A small audio captioner, trained from scratch.
Training: 3200 steps, batches of 64.
Rows from block 4 of the audio encoder, named by matrix and row number. Each number is 128 + 24 x the weight over its row's rms, rounded and kept within 0 to 255. All counts start at 0. After the name is the row's rms in percent of the matrix's.
# fc2: MLP down (encoder.blocks.4.mlp.fc2.weight, 256x1536), inputs 0-191
fc2.184 098 [121 117 125 123  74  88  99 133  69 113 120 103  98 146 167 138 168 116 128 161 150 128 132 161 100 119 101 127 116 128 139 116 112 137  80 126 163 125 125 119 131 131 163 101 159 122 152 111 142 159 108  95 148 150 137 159 128 123 135  94  87 130 106 110 128 132 139 120 121 129 138 159  92 116 152 171  94 129 114 148 127 164 147 102 130 112 143 132 140 113 107 121  99 164 134 121 141 114 149 115 138 134 124 133 129  95 120 158 122  88 119 122 128 133 127 138 124 144 102 130 107 174 119  99 137 151 102 124 166 155 140 110 147 108 147 119 122 164 146  91  94 152  99  62 127  95 127 105 106 113 128 138 157 128 129 139 116 128 160 117 146 140 104 131 168 123 149 147 143 136 119 139 107 147 164 114 131 127 158  95 114 110 155  99 122 123 119  95 136 154 139 148]
fc2.185 093 [121 150  78 144 147 157 109  98 122 135  89  82 107 123 155 143 151 108 149 108 139 165 113 152 121 129 144 144 129 109 124 133 108 134  84 102 154 163 104  97  64  67 133 174  92 145 138 130 166 160 121  74 139 113 123 134 121 145 166 125  99 175 148 111 131 120 171 111 162  98 129 142 143 113 150 143 151 158 142 168 124 126 137 110 120  92 156  86 132  81 134  83 126 109 162 122 155 109 168 145 126 134 171 136 144 134 135 177 156 135 142 138 136 134 154 102 136 163 137 121 123 167 145 129 116 175 124 131 147 155 145 112 158 136 104 123 110 152 156 101 153 129 102  92 114 172 161 142 134 113 114 155 120 103 133 153 118 130 116 134 130 124 113 146 103  92 123 157 154  74  64 127 150 126 135 104 139 147 149  96 114 111 155 107 107 138 126  96 102 134 171 115]
fc2.186 088 [182  91 131 130 149 137 172 159 128 114 139 154 152 190 134 135 140 129 171 126 136 167 185 126 117 155 147 139 113 104 122 141 163  93  65 190 138 134 131 120 119 182 132 142 108 117 101 128 125 122 142 132 133 128 129 125  61 137 153 123 113 133 129 115 110 135 120 148 119 144 122 166 108 143 148 149 125 138 107 101 109 127  99 103 118 118 118 155  87 129  94 211 135 101 102 150  80  96  85 104 134 127 138 110 131 167 115 154 123 128 127 138 123 137  53 179  99 104 111 109  83 162  98 129 115 126  72  87 116 136 114  91 119 158 113 122 137 143 134 102 115 114 122 122 148 125 117 101 162 106 129 112 121 125  97 103 118 166 162 151 112 142 156 157 115 145 116 110 122 111 124 171 109 139 154 124 125 123 123 134 137 135  89 129 140 102 160 113 144 158 127 100]
fc2.187 106 [135 133 106 134 122 161 133 149  75 156 122 185 167 126 103 123 135 156 105  88 110 113 165  82 143 125 116  88  98 153 111 128  89 113 161 153 111 123 104 146 147 114 125 126 125 128 116 158  97 109 133 116 137 130 102  87 135 143  95 150 140 141 146 172 101 112 112 104  66 110 120  83 129 124 107  77 162 144 140  98 149  76 138 142 108 129  85  97 119 112 137 100 151 166 120 152 120 151 109 140 128 133 134 130 147 127 126 130 125 124  99 134 146 121 105 125 109 113 147 118 115 137 142  91 142  91 157 128 103 113 109 111  73 132 169 122 141 144 120 171 147 125 169 146 155 130 123 109 123 129 163 138  86 114 162  94 124  88  68 135 121 173 126 133 116  97 154 108 117 135 135 122 129 145  83 103 127 143  90 158  83 163  55 148 153 162 113 145 123  88 141 146]
fc2.188 100 [126  95 150  85  96 132 140 150 151 133 155 121 131 117 116 118 155 136 144 169 142 168  92 126 120 115 147  80 133 116 134 150 119 135 127 134 148  92 127 131 142 140 143 128 125 122 132 126 115 125 112 153 172 147 121 116 106 148 151 144 111 109 120 143 118 179 148 162 120 207 116  88 110 136 139 128 123 107 165 144 129 159  84 107  88  92 135 127 121 145 131 159 132 135 114 127 110 109 147 105 125 115 142 141 134 113 145 140 110  99 156 121 121 120 166 162 123 158 130  95  45 125 172 126 119 121  84 126 150 119 141 118 129 151 122 147 135 111 110 120 121 139 153 158 127 140 128 114 191  91 120 170 128 104  89 121 153 183 137 148 129 153 166 109 147 121  96 119 133 161 113 115 180 127 201 103 102 118 143 160 162 128  83  99 118 125 116 131 132 164 128 120]
fc2.189 091 [142 113 152  81 104 136 173 115 143 149 144 128 147  97 141 153 103 151 191 162 109 171 126 185  92 134 148 107 103 119 117 107 122 117 124  99 170 137  98 149 153 142 162 121 113  98 140 124 120 136  85 115 145 170 123 109 146 125 130 155  94 101 143 137 143 112 149 107 127 169 130 123 148 120 139 123 119 111 153 124 122 143 127 114 136 129 173 118 157 164 141 123 150 134 162  92 133 129 148  96 138 103 104 130 150 146 168 155 115 134 112 122 114 111 125 141 148 126 169  96 123  92 164 132 135 145 141 145 167 143 109 125 116  77 132 160 111 123 143 133 141 102  88 115 134 105 116 136 156  98 163 122 146 147 115 113 128 146 146 115 148 114 138 129 170 143 113 113 125 157 133 138 141 126 172 103 109 138 159 146 133 163 111 147 162 126 132 101 155 113 132 120]
fc2.190 087 [179 108 118  85 169 100 171  77 111 152 122 120 137 122 115  94 140 131 138 155  98 165 122  84 133 142 110 140 162 148 122 136 163 164 163 168  68  94 140 138 145 157 115 155 133 157  99 144 106 117 189 133 146 144 141 161 106 145  97 122 163  97 110 149 145 149 163 138 174 152 108  90 157 184 142 102 188 147 155 133 132 151  96 149 132 126 152 129 135 106 146 110  99 138 122 113 114 137 123 133 183 138 145 119 150 135 132 133 134 119 128 122 174 133 115 100 136  92 113 138  73 117 144 160 130 133 113 140 133  97 118 135 163 141 129 125 140 133 112 137 112 189 114 147 116 143 146 105 148 110 127 119 116 171 143 110  89 113 155 138 180 166 117  89 149  96 123 123 116 132 146 115 145 134 119 148 106 143 178 126 107 128 120 117 123 138 128 156 151  82 161 125]
fc2.191 093 [176 110 160 127 126 131 162 178 138 126 134 119 106 153 120 152 176 105 136 121  95 171  96 139 113 186 137 159 131 123 131 130 106 121 139 101 111 115 120 155 100 167 156  62  96  98 143 111 143 117 120 131 141  99 159 112 121 146 128  81  64  96 121 107 120 183 125 133 141 115 113 141 191 132 155 126 104 100 107 115 112  98 124  87 123 106 117 153 100 150 117 153 149 129 134 107 168  65 144 112 145 128 167 115 144 127 136 124 151 135 154 136 125 115 136 112 106 129 107 132 160 148 128 114 117 128 115 116 146 123 156  91 149 116 111 114  92 123 144 129 107 127  87 102 128  88  94 133 130 118 118 160 110 133 107 162 137 125 169 113 123 117 133 143 117 113 101  88 138 133 152 147 165 116 135 156 126 127 157 162 107  99 138  90 124 134 115 111 110 152 149 110]
fc2.192 101 [145 134 137 134 168 114  95 133 122 135 127 146 160 153 121 126 130 167 111 126 161 115 100 110 104 128  95 112 142 179 100 143 110 120 117 162 147 125 116 164 150  95 115  86 161 143 138 108 125 111 168 153 125 150 119 146  85 145  99 162 145 112 160 147 100 139 143 154 149 102 129 119  95 157 104 128 110  99 114 130 148 162 121 132 142  91 139 137 129 182 129 140 118 157 118 163  93 129  91 102 137 138 121 185 116  86 160 127 127 118 115 107 127  96 121 163 140 103 122 110 131 154 113 155 101  85 109 118 131 120  82 153 125 105 129 154 149 163 132 174 101 106 168 123 117  92 149 126 143  79 148 130  91 178 120  87 148 128 142 145 111 132 117 125 126 132 134  96 125 127 112 115 111 127 142 150 117 102 120 153 135 147 129 148 171 127 165 146 121  81 142 110]
fc2.193 111 [133 166  96 126 108 124 158 109 152 137 146 116  99 129 168 129 125 102  92  95  40  87  99 115 146 120 156 148 160 138 147 146 148 134 131  85  83 138 182  84 135 145 118 146 129 147  87 125 156 143 138 110  94  59 169 132 123 177 109 119 130 164 116 125 152 124 122 115 134 150 141 155 114  92 108 106  77 163 117 107 145 122 151 152 106 166 123 106 105 110 112 147  96 168 115 118 112 146 147 138 113 155 139  84 125 125  99 157 119 140 153 126 140 146 131 114 162 126 121 131 176  96 187 130 141 139 148 139 112 112 125 127 142 174 152 126 150 150 124 132 102 142 165 134 162 127 161 144 140 139 123 113 146 123 144 146  92 165  97 129 137 120 113 117 159 149 143 126 138 140 160 100 151 156 153 159 112 141 109 124 103 103 169 132 110 140 124 144 119 142 147 101]
fc2.194 110 [150 120 134  59 126 172 127 131 136 105 137 109 138 122 165 125 162 150 129 164 152 130 129 151  77 138 116  95 129 148 110 128 118 140 124 114 155  90  90 139 125 161 150 179 127  99 127  80 118 116 133 105 128 156 119 159 107 160 132 128 151 156 161 134  86 118 128  91 114 112  84 131 165 163 145 173  94 120 147 164 121 184 137 125 122 146 143 144 120 141 132 125 145 129 120 142 152 148 108  89 182  85 129  93  87 150 121 138  83 130  83 138  91  97 146 139 119 141 151 147  98 137 146 140 148 103 112 111 181 128 130 109 109 143 115 150 110 129 104  85 134 120 118 113 145 107  60 127 147 147 141 142 126 179 119 125 143 116 156 147 146  94 123 166 116 134 128 111 159 149 135 148 137 133 109 105 112 113 125 125 148  94 154  96 114 105 141 137 147 133 104 127]
fc2.195 108 [144 170 127 148  93 170 103 137 159 141 125 138 124 147 119 108 118 141 136 102  94  95 171  88 163 123 111 146 127 130 126 160 145 152 129 136  63 159 143 132 112 125 145 111 155 150 125 155 125 118 157 127  93 105 128 119 118 180 152 123 154 150 120 118 162 118 144 124 132 128 144 108 158  96 103  89 147 173 136 118 166 101 124 151 124 144 126 103 126 127 137 148 142 184 148 143 132 143 129 154 158 148 144 121 138 122 114 117 166 109 157 136 141 143 101 128 120 135 136 149 127  96 149 129 124 127 135 148  92 112 122 140 127 130 160 132 157 147 111 154  93 145 165 180 144 137 144 115 131 106 141  88 134 153 118 175  91 179  99 123 125 154 131 119  94 179 131 147  91 139 143 127 153 160 131 119 139 128 121 141  86 170  88 122 174 124 149 145 167 115 116 149]
fc2.196 094 [123 170  57 126 173 148 123 102 136 139 114  90 130 125 133 139 114 118 137  96 135 133 134 152 150 104 145 176  96 128 164 133 133 109  91 112 111 115 108 112 101 132 124 156 122 105 130 145 129 159 105 116  90 128 157 105  83 123 141 151 142 169  92 129 153 114 113 132 128 144 119 136  87 137  96 129 131 104  89 145 132 126 110 111 123 125 109 134 126 153 135  83 137  99 109 129 141 107 148 157  73 140 147  93 104 171 116 146 143 136 136 131 121 134 151 118 117 103 124 159 110 151 100 119 101 167 124 105 150 120 140 138  85 126  79 112 109 118 143 139 159 134 133 129 121 162 142 141 133 169 116  72 157 133 118 160 120 134 155 135 136 129 126 145 134 133 124 129 154 127 108 126  99 117 109 157 165 173 135 146 136 149 126 134 143 126 102 134 109 167 122 151]
fc2.197 112 [114 118 144 122 139 135 107 138 110 100 101 184 131 149 168 149 118 120 108 164 183 139 184 109 115 145 110  81 108 141  95 124 142 115 136 144 153 126 141 162 168 121 102 128 149  90 159 132 122 104 146 128 144 140  83 142 125 142 125 130 148 106 137 125  94 129 135 172  91 128 150 126 113 163 107 137 135 150  89 141 147 134 142 104 125  81 164 131 132 136 152 149 134 100 141 156 118 164 149 126 167 141 117 151  96 116 157 134 133  98  95  89 131 105 173 126 120 175 139  90 165 161 121 156 190  91  96 132 141 116  75 135  79 127 155 132 127 130 105 104  92  96 153 114 159 119 106 138 140 118 158 131 109 133 137 124 147 132 142 147 132 131 125 112 127 149 165 128 111 131  89 119 132 111 112 103 119 129  81 145 138 127 172 116 130 118 141 132 133  98 126 122]
fc2.198 094 [133 130 132 163 106  84 163 101  94 114 137  72  59 146 141 161 124 109  91 116 128 110 130 136 104 137 118 111 107  97 109 126 190 153 131 103 116 113 141 120 106  94  95 131 103 147 151 101 134 135 123 154 132 163 123 144 139 126 114  76 154 133 105  98 124 116 135 141 133 158 126 140 134  77 145 156  82 115  81 200 100 136 142 100 152 110 161 163 135 108 121 120 120 112 139 148 119 118 139 125 125 128 125 105 130 151 115 133  95 119 176 111 136 117 161 110 139 126 102  92 114 153 105 137 110 115 126 133 153 128 151 116 130 121 124 102 121 147 132 147  93 123  85  76 109  84 113 158 105 146 102 136 104  88 158 142 185 118 123 126 101 117 158 138 118  91 115 108 156 127 130 133 128 132 137 137 116 136 145 118 145 103 170 148 142 116 143 130 118 121 138  92]
fc2.199 115 [155 148 116 165 132 121 107 130 119 158 123 172 113 149  92 140  85 118  89  87 125 154 141  83 135 120 129 155 156 101 128 159 107 164 175 165  96 111 144  99 123 124 128 100 140 156 104 155 128 120 168 136 142 102 128 155 159 141 102 136 136  99 131 128 103 116 132 110 138  95 147 108 101 111 111  79 142 132  95 126 130 112 179 106 115 100 121 138 120 113 133 131 122 132 151 116 104 120 141 153 161 140 147 157 159 129 128 121 133 127 119 157 155 153 114 136 101 123 129  88 113  84 139 119 141 119 148 114 120 113 125 138 169 141 109 109 133 119 160 122 156 115 118 145 127 127 176 164 136  78 129 142 104 106  96  91 165 103 101 128 141 149 138 149 139 146 138  96 123 159 163  92 124 131 101 110 154 140 124 114 103 146  94 146 138 104 106 102 131 132 140 117]
fc2.200 091 [103 141 161 161 132 156  96 134  85 126 107 124 138 122  89 105 119 141 107 120 119 155  57  93 160 115 144  99 147 134 135 105 120 135 150 144 122 129 141 134 117 136  82 168 147  66 103 155 124 129 161 113 146 125 170 123 171 100 139 128 146 152 138 106 129 112 162 137 144 132 136 116 123 187  97  52 137 143 141 121 114 156 139 126 103 140  96 122 123 116 117 141 127 128 163 148  89 128 181 128 163 133 118 142 133 207 132 151 115  89 118 124 148  93 136 145 107 136 169 117  91 138 149 135 158 107 135 105 117 143 119 135 122 133 161 114 116 173 124 128 117 112 164 141 124 110 121 125 140  86 134 143  90 115 111 147 137 152 110 146  92 130  79  79 114 196 133 159 129 145 218 117 123  49 137 127 134 142 127 189  67 121 137 126 100  77 135 104 108 138 129 135]